{
  "model": "image captioner",
  "tokenizer": "word",
  "encoder_norm": "batchnorm",
  "fusion": "cross_attention",
  "decoder_width": 384,
  "decoder_mlp_ratio": 4,
  "decoder_fused_qkv": false,
  "decoder_qk_norm": false,
  "decoder_inner_norm": false,
  "decoder_cross_attention_every": 1,
  "residual_init": "none",
  "lr": 0.00093,
  "batch_size": 128
}
Rows from block 3 of the image encoder of a small image captioner, named by matrix and row number. Each number is 128 + 24 x the weight over its row's rms, rounded and kept within 0 to 255. All counts start at 0. Numbers have three digits each. After the name is the row's rms in percent of the matrix's.
After each channel's rows are labels from the 100 images, of 14976, where the channel reaches its highest value: "lies over" is the class under the peak. Only what is clearly more common there than usual is listed. The data: rendered dice on a table.
# conv: 3x3 conv (encoder.blocks.3.conv.weight, 192x96x3x3, each kernel summed), inputs 0-95

conv.184 091:100167091141127024139141153095126124134102129117100122093120123084104126114131134089127115159122112113113124163147107136096164144113153130123095118116108140114151101141145060122153122145132132162102083150124115128122104123138144121115159092120159130094121117152120112134147087130140097117
lies over: die with two on top; die with five on top

conv.47 094:129115137129123134140150125164142146146127121129110121146140140144112131154146164154196147151125140150112158112154144094131145131118140136133129117138122112132185129150178157133164163050179133141161130140135156088131135125129127154187123158154139187153155121150101129133151129159153117151
lies over: die with five on top

conv.128 117:149112126120156130149111131132134134134154143123142143154140142151090119128137157117139124144157136133146143155125109138125138139192138128178120133139141132124149132123117096146160167121118088107132122134077121132115155160126134128158119155134149146138030139043102172175141144099114130124
lies over: die with five on top; die with six on top

conv.123 071:133102115098132116165068127134068155111098142124131140153099117123127136140126161087083138107146130156115142126155151139111124137104139129134115144102158141079158116126136085148099116109101135158140110124111123118134161108119138146069132133121156111099134128110092160166175085137089093159
lies over: die with six on top; die with four on top

conv.157 089:131148124157108173123116113122159125147161141113132119137134150147126127089100096152133138075076105113168144120065163147183109137155091160127129106158110137127134120112140125124137113149131133091152117126100102107114149164104144084175086103133090104140135136122137122135111145133121097080
lies over: die with four on top

conv.68 062:120088113153130132109127159111111122103127129118122137129089160138142112132135099125118102050129144088110144139165163101138130136171152112139160107115097110076163107127094142130116141132141146158137115129054121129113128126099186139143147131125158138089116059131120098118127120114126136135
lies over: die with four on top

conv.45 067:143150147139067151143141106137127105172105096138103114151122106126146107108156107144121080139106126135106111125102123132075099103128152126131101115111106108158160142145111086159128136167129138119116079130153101128129147088132114140113129078088123132128135135139090128141159080146117071082
lies over: die with one on top; die with four on top

conv.80 118:120117151132109107113107131107111123155122174186157124155127116086134147114095091103141150130122163190114120070133150134130092107127132166114116113131130164150121098104160142124126095149157122137156083095133105139158145134140119085090130134103134122144116177156118165156137106089128148132
lies over: die with six on top

conv.84 078:153116110127136105134151146095164106155128116139120100127125113131109117087123091157127134145130138131105136124090136140159124109089112113082107098107111125204077108112167127112120130150121134090105133133147091112091102138162143112102115102109118131135162178188134158129136163111117090112
lies over: die with three on top; die with six on top

conv.88 139:111154143152160131156168116099110145125147120146139124149166107117116148142153135105155152188143192088134149134158118135118144125125106150129139150134133132127131133157121141162138163129141179118132126153155156117162157134109133069144132125116142167133162155175114111101183137179155137147
lies over: die with five on top

conv.20 106:152120117166137133114099105118102169131128146103125135140158122154174128181115137104121092089146118093082117123163128120105128118129128113101134162118145110115154134132126112168106087123119113148128149112127142163118087101130141124101197118164124069093115108116163147113104157116134179138
lies over: die with two on top

conv.144 132:132113149156112093111144149093109135102108117155123122111150106108130146143130114116146109135135118097126132127131162104132115129156091126062105109158137111139130159101207173110146111123159107128087152119144112106155091129107169118098128137133082137144132134190140118166150165160123141152
lies over: die with five on top

conv.81 103:124148094132098142123121152120132123137105176107138116125116133120135158102061090075121105158146138130106120121137112159126045121133124129139129135147136151101125100089123119142119103187166123092173128054126099139121108133130118113083137132104131156131158132130119135128121152128100130146
lies over: die with six on top

conv.113 124:132142113128088126134142145120113127144054101123107122133115080118090139138105130143101120146158137119138117147148084133090118110104107122142086124107119126115096102118117078158109112117117146125108114119140111065116131076104136124102142073099137141091159117153107142124143081140083090128
lies over: die with one on top; die with two on top

conv.172 078:135144116097185098122139141178125115160144126102118105117128147096135076103142090081104123126106143107105139135061168112149137123153147117116141111117121107133128126157117153087148139121095144160077152154136137130084090141130144122134086170107151112147108133117147116109082146147132123123
lies over: die with six on top

conv.79 127:109141130131107102241120149073110119138135140150139107162093141077106129119110120086111113114146147152123136143098139142133126118167120142193137132129127144129156131100086129123146116150149133153166123145128105122121148130106146115131126129126154161148116091160126157170114140137125142152
lies over: die with six on top; die with five on top

conv.9 096:079130150166141127115128099103113103128101128160142144161194117138154124105122099120168147113129143131159140135124155132144097109162143164116148141140129144164150117146191151128074113099142142135125158119156168109161126137104157071132104147116119123147129157138148135069132145158125140131
lies over: die with five on top; die with four on top

conv.21 079:128118134108132142163119117133133204158082123111101125135115158156129153144126138143137115113131123142122144103069128150115114100117132133132084140126146109144146139147151105129100096102078108124126135124157079069123135128139114126138134105077095092101127125145177140116103130121065088122
lies over: die with three on top

conv.76 081:142132123140121117121139115137127150176087117123078117141140118104144129127124127136174120145115132126146161091158128101074104073109132114065086130171122137140150137140175106133140109130140133120099083136160130150128108087143144161141128094086105121081147138134121170137135091152144096129
lies over: die with two on top

conv.186 093:119136145118124178157122153141101141126093112158105135149117123149144165141120114154122153172157134156138141143152118142064140127117143117139114131108108153171130111104157101167090122123099143118092114116119081111117147105107122158105140130076137156101135092138124142134180062155103126157
lies over: die with one on top

conv.36 075:115101096091128108163100133139100111089112162102135129133096116096115117118121150104118086106118131161110111127089145107137105094091130104132140125108159126075143085116149139097135105137097095122117093109132113089090056124121120127115096154131108101163131121086105132149122108103092105129
lies over: die with two on top; die with three on top

conv.30 060:153128116130130096153086148136105122121157102097119147144164116126121140098106115125100091127131131141112179101088134122118152112095145144128116128092167118122106099105141134087115090163106093138097163146152101116098058130112120141104110145161154064129141162118163120120096147136125132115
lies over: die with four on top

conv.63 096:131161152153144108114108106150095120136088122088115124162094119117118098135140090118108140074116122138117135128135101110076117125134128118132120132108116106136138096150147107139072097100090125186122097105134155110161142080119141133121172124116168077107097095116107143136111078126118150119
lies over: die with two on top; die with three on top

conv.100 081:110157047133149121152134130115113126098143154052123153083123148139142091181136147077122109092083138138159124156127151153137148112152139130119147126170145115101130133112126110121158126139114108134125127100144131131110108122176131128101189139125098107159108119135125132120094128147109142141
lies over: die with three on top

conv.150 085:140128113107175153150126131105105111076152158110118115101127140153158129136145117067098159174157138096133124148131133138135123128131121155162107081131117122129140086116115083109182144098125129122079102150127123132141133125156128152093121125114152105124121127137036107120143116118155131123
lies over: die with six on top

conv.122 109:104117099061157119124104115135128108119137140096117118130101139117099089089133132127121137128128116132136113073113143093151199108059113103117132128095139129111100099138153149098107138129045142118109123136125110139095096126138124111151122151111095116147133123109136123126137089113104101105
lies over: die with two on top; die with five on top

conv.2 074:178113138125150083151109130149124170147112099138143136146141113120123152120118112112143119128125173086111110138141099063102132096087119081098114150105140137101164132155155154110103111138115139130107100124132113155099123091118152169119094126108099086106140148141135135164123073163158133141
lies over: die with six on top

conv.74 123:116134154117109087132122141144167134163148089120120127141105123127112145124091089164132115112120147127075135147099112119144128138119124105145167112123133122123126134134126153111092113135146098104118104109146126153059020106103117126131108143146118116142153140108167124150074106125110149147
lies over: die with six on top

conv.99 121:110124138098141174093128134151157153081147139117154167114122135174163153121139147123120161158152149162129113145168107135137152203133138136135146135105170102137115123143126131137135147141128152104152134111120146132129118138156102099140170161130146152144134163111149055085135129155096141151
lies over: die with five on top; die with six on top

conv.101 071:135157127122165096104089140098116095117168125166139114131130073079149141078123127098144154151124127132184150132154120103143103133087089158080112121143103138152089148131126139123126134146127116108109147148109096151121102162104161153118143117165166118115097112150089104132136127133158133148
lies over: die with three on top

conv.51 104:123118137104137147130122103121113138114135118118112115111113136170115120066136134127098119150135112086110114111132106127116141114090134088108099092079139084143064105143140132114104130143052104086046129129150118135125133108129118120132137116111099111140125140160141125124177111147102098118
lies over: die with one on top

conv.181 089:142137100084106089117137149177118142109128135097113170102130167143125139105113102059137083127104120126095109198124123109142086151153126118134139135111177102090143104135164149110105117145158133123127110104143171130135087122131144165122118164122141135138129176138135130116112136119091126128
lies over: die with six on top

conv.187 116:114115126105162114118138067116117133118138114102122137138118125144124112130136127122084133146149142103095112067134138104144148093085130096085133120097135087118106132148133144101096112137093125142094129117147133155137077116124070061107160132135107125140137147138135124066157147150097104112
lies over: die with two on top; die with six on top

conv.148 088:072115128118121191133160120120141124119152144124141158130109175153129098169147108137129131107104168120145112102147130102175147128184122131155138135138140138151118149123193148102116159115122158156140164151127129146159140136122107092161134162181106128143112143124119137081122164161125147135
lies over: die with four on top; die with five on top

conv.104 084:124147132130077115142113122134124149131051123121114140120126139176139150149091133104104155150159133159125121128120141117072140109128139117141094124116124100150142110119135080144107117164104111141108095147141098131123107097144120130105152099076137114102125117132192115138128104111098050130
lies over: die with two on top

conv.176 082:139161131129114144116096130137102093166118140111084157128091128135125100141126094082124125086083124147094132111169133121105099130125117153134112089134090148156126110119179144138134104116097120147126056103114112131165154088134131139104135124126135102101106113133077164150124081123126098119
lies over: die with three on top; die with two on top

conv.71 086:142173066116141147140112134121105114076168143107142125122089122141135106116123126038091116134084122122136113135145132113120116130139097126118146161140125168064108124136116142132127136165112140125127088100125127166161145156101109119121156142168142107150110122124106127118120086144124167112
lies over: die with six on top; die with five on top

conv.143 103:150137115111131103168104116133128135147142134143135152117146146113143123112117117132132108119125126157136102140135124150137099086100118097169156145109152157114106100127050116128120063166137130150091120156161145142122103101139142155106120105132139099096144140098146154048118164082151123118
lies over: die with six on top

conv.125 104:146126106137123175102093147134119133138193139122127139136140138147158135131105125145132106060115107115131096105144132124172065112123122132145158150126132145138109168136091147140137106101135131137135163117143147126177145116105141156114131109180161065130136125119160139113080161120126167115
lies over: die with three on top

conv.126 143:117118145127145106125134158132126120080140131173153099105116171122115142110137116134128137147147039114120111149119178128137161120142145117144119125122131093147112114119189164129102150121120099120122146131119117135149117142132155197144131165114117151170124062144144129163168149122126131152
lies over: die with six on top; die with five on top

conv.130 078:136134058149117151116128133128130115118155121136126121095126126114125119140141151129147123086085152144124151132121162130182159104107138124101137100154137151093152144084148128103126141095177113113139174170117115076111175159114143097135085147153127126145137160109149121121100192130140124122
lies over: die with five on top

conv.107 108:110123140128150113206148168092143130114157131134136133142128179142127161119132157126155129167143136152138125173131143145151141133132133114173146126121182110130152134153138153140141170132147161132143148165144151117144143139154150151156120136139161169157162126186142112127164187142140135150
lies over: die with five on top; die with four on top

conv.151 089:149081089123142124130091148128123133120142145118099153127111147136152152139114095133091069041088144128128110123133164121166073127107119096119133149124122142090142138113161145155104100108101147136136135116104132115154145111166134138099132124138148078130149101113128157137092148131092149105
lies over: die with three on top

conv.90 084:183152126120131090161152089163124137141092104116128129150152096135126124146162129107111158118121180124124120134148103110058141119134123118150115101138135096129117109142120095151125133118119144097124142123182161137081124087103147116109153114101132094106136141109078187112147110166135136122
lies over: die with two on top

conv.135 097:110159141141124116134168123131131151147105091118131125130157119144115168154146137088155102197146141123106130158136118176104155115140158134138116109131129121158131143120140089148145151128160126057134109174155127153096095145104138132158136139141125184126113117162152124115151148184148114163
lies over: die with five on top

conv.83 068:110160097114105093163131094149104094130112107131101119129126146111121124131126119062107094121130163081129101138147085148080129102136179093135146096115106112110081119110137115095132134154110131146105099105117134132098109083098150151076159131137145117120124118134117136137125088175118099120
lies over: die with two on top; die with three on top

conv.174 116:132154084101125069132120107156069099124098129065133116122120128107126100143134102049115118122129160101127150138105155117107120135141120103138151125100146119071123105152131151111137114138106148172110123124155130110099092102124120119111135171102137091146138135125101123120099109163104102124
lies over: die with six on top

conv.35 115:110125135110130138193117149069139131120142136114128149138133128098099115117120176135128128124130107136114107201118129126131152154083098126158114138114175109111118099144101127147124134128081133125099108140167156135135159120163182111116123099133118099133171170165132139084115131095121132090
lies over: die with three on top

conv.8 084:118131115142123078117146112120136135101094097119082165063115097143096156107132128123110125149111113085133134123125097101147143116140162133103100102129087143129142130119156102104157151141143103093095065125142129104123122135108143107118149083096084117105084153136118155132135083125126091140
lies over: die with two on top

conv.6 072:108117117100125100136117111074086125114114144104132066101110139111126102155106110097111150142119180197150138117133168124121167137110097123151105085105138084128138100142136142098149101135100128071132145139135135150142128114139111101114171135125141088127106103132107137119138106120177126119
lies over: die with five on top; die with three on top

conv.27 080:087145147151115107083153158126152156152051105120114126121101102113118148128118120129123136131146105145122127116112080158068100125092121139124094120148136145139103129108153088140100103162132130119129109131144089108115115085145098142113124093088117157085130116141118133111139078140090105160
lies over: die with two on top

conv.120 127:122154107137161166173113115110098117111169137095129121124122149176145122113146121117076117125101117073119101141127151121141152131106143094146112146076141105121075092136111142154125132127047117124084139136106132162117142125137133137135153134111119094170122084109141120118137134165115131100
lies over: die with six on top; die with three on top

conv.60 070:128124088135109136083100121128121107090114098104133120122147121101079121108131110127112096103143118080128122125153106108112122149138135092148108124113113107109079125106104112113089117112126100187102178120103112078115123120068151107106111122155149127124092121103114102138075133121102088140
lies over: die with two on top

conv.139 088:126099119100147138124128153124211110142098139148124125108106122132132138149122154190125117091101137132137125139131158092126116091116145128107143113192117139120149164103127116082119126153121130102126187122138091118094104112134168134136123119137089075144141131108154134123094129115082137162
lies over: die with four on top

conv.53 129:060119125135133162125139121108160141108151120176133120109140198122150126107121116136175124139124092133156122097144134131160134073148162132181128145121117158136126128129206130111142145125155124136144136136165132134162144133143085155162122127132121138162118081149133137098153139114147124151
lies over: die with four on top; die with three on top

conv.40 122:188124120114142102063109132203150134183137149168130142116126134133120119113120114116157154141135100142139113141120137152128114116133144126131137097145134145137128132131097124126134138144132085137137130138115142166140117147133157195136117144135164129123076135057147168154149126075135118126
lies over: die with five on top

conv.124 088:129161073099129158145126107143048114129111120046149122124144133113126082157126133039115137128140121135105127138110145132121116128137125154126127136095138099072143114157132121134157140093127131157147129130153152105147146132122120127108131142110132096131128138117071102145128148149118113131
lies over: die with six on top

conv.23 073:118129110144137131155139096151122119115106116115113119127155113132104088191169143114122095097099127143136160109068153120080169120118126104133118126150113145124156121113145129091155108107125095087149103167118117134068059152143130120138107128147101112115146133105121132128078148121158153130
lies over: die with six on top

conv.61 070:132089086163152172129136115086130158151163106103061133105107133151107143130127158154154132138141127097166170097134121113138133097140133149111114114143100088099154153108159089126162157090135119102105139111135126110156122114101118125162137084119119148124145107130093149153141112115101082109
lies over: die with four on top; die with three on top

conv.118 082:137102132106130067139132112119106133156107119100112146156112106110106122117131136166107129128159146180102111121115145110097155142099133080144114106108152084120137092148153122146091099089110136160154125142112120147087071117093107119167158147144155106139122147111107091152087125087109126129
lies over: die with five on top; die with four on top

conv.159 076:112170102125158157125135119144074118114067156101105131126116104129127126158135118055113100148124117103090107151133119142065105134132131126125120121115135104133137116127115114126097136133135123157119062103136122121148120093108118129095139123109155099127113105115075128142135059158108123099
lies over: die with two on top; die with three on top

conv.55 084:129119116147178106109142120118097124084142149103129107121144121131115103143138120040108137141157170175151079120140166154113132099146110136102134119135163111142102141161106134102125129127127125134145174121140156141165114122120126093078153148118181148133124149122104137106126173155096136136
lies over: die with six on top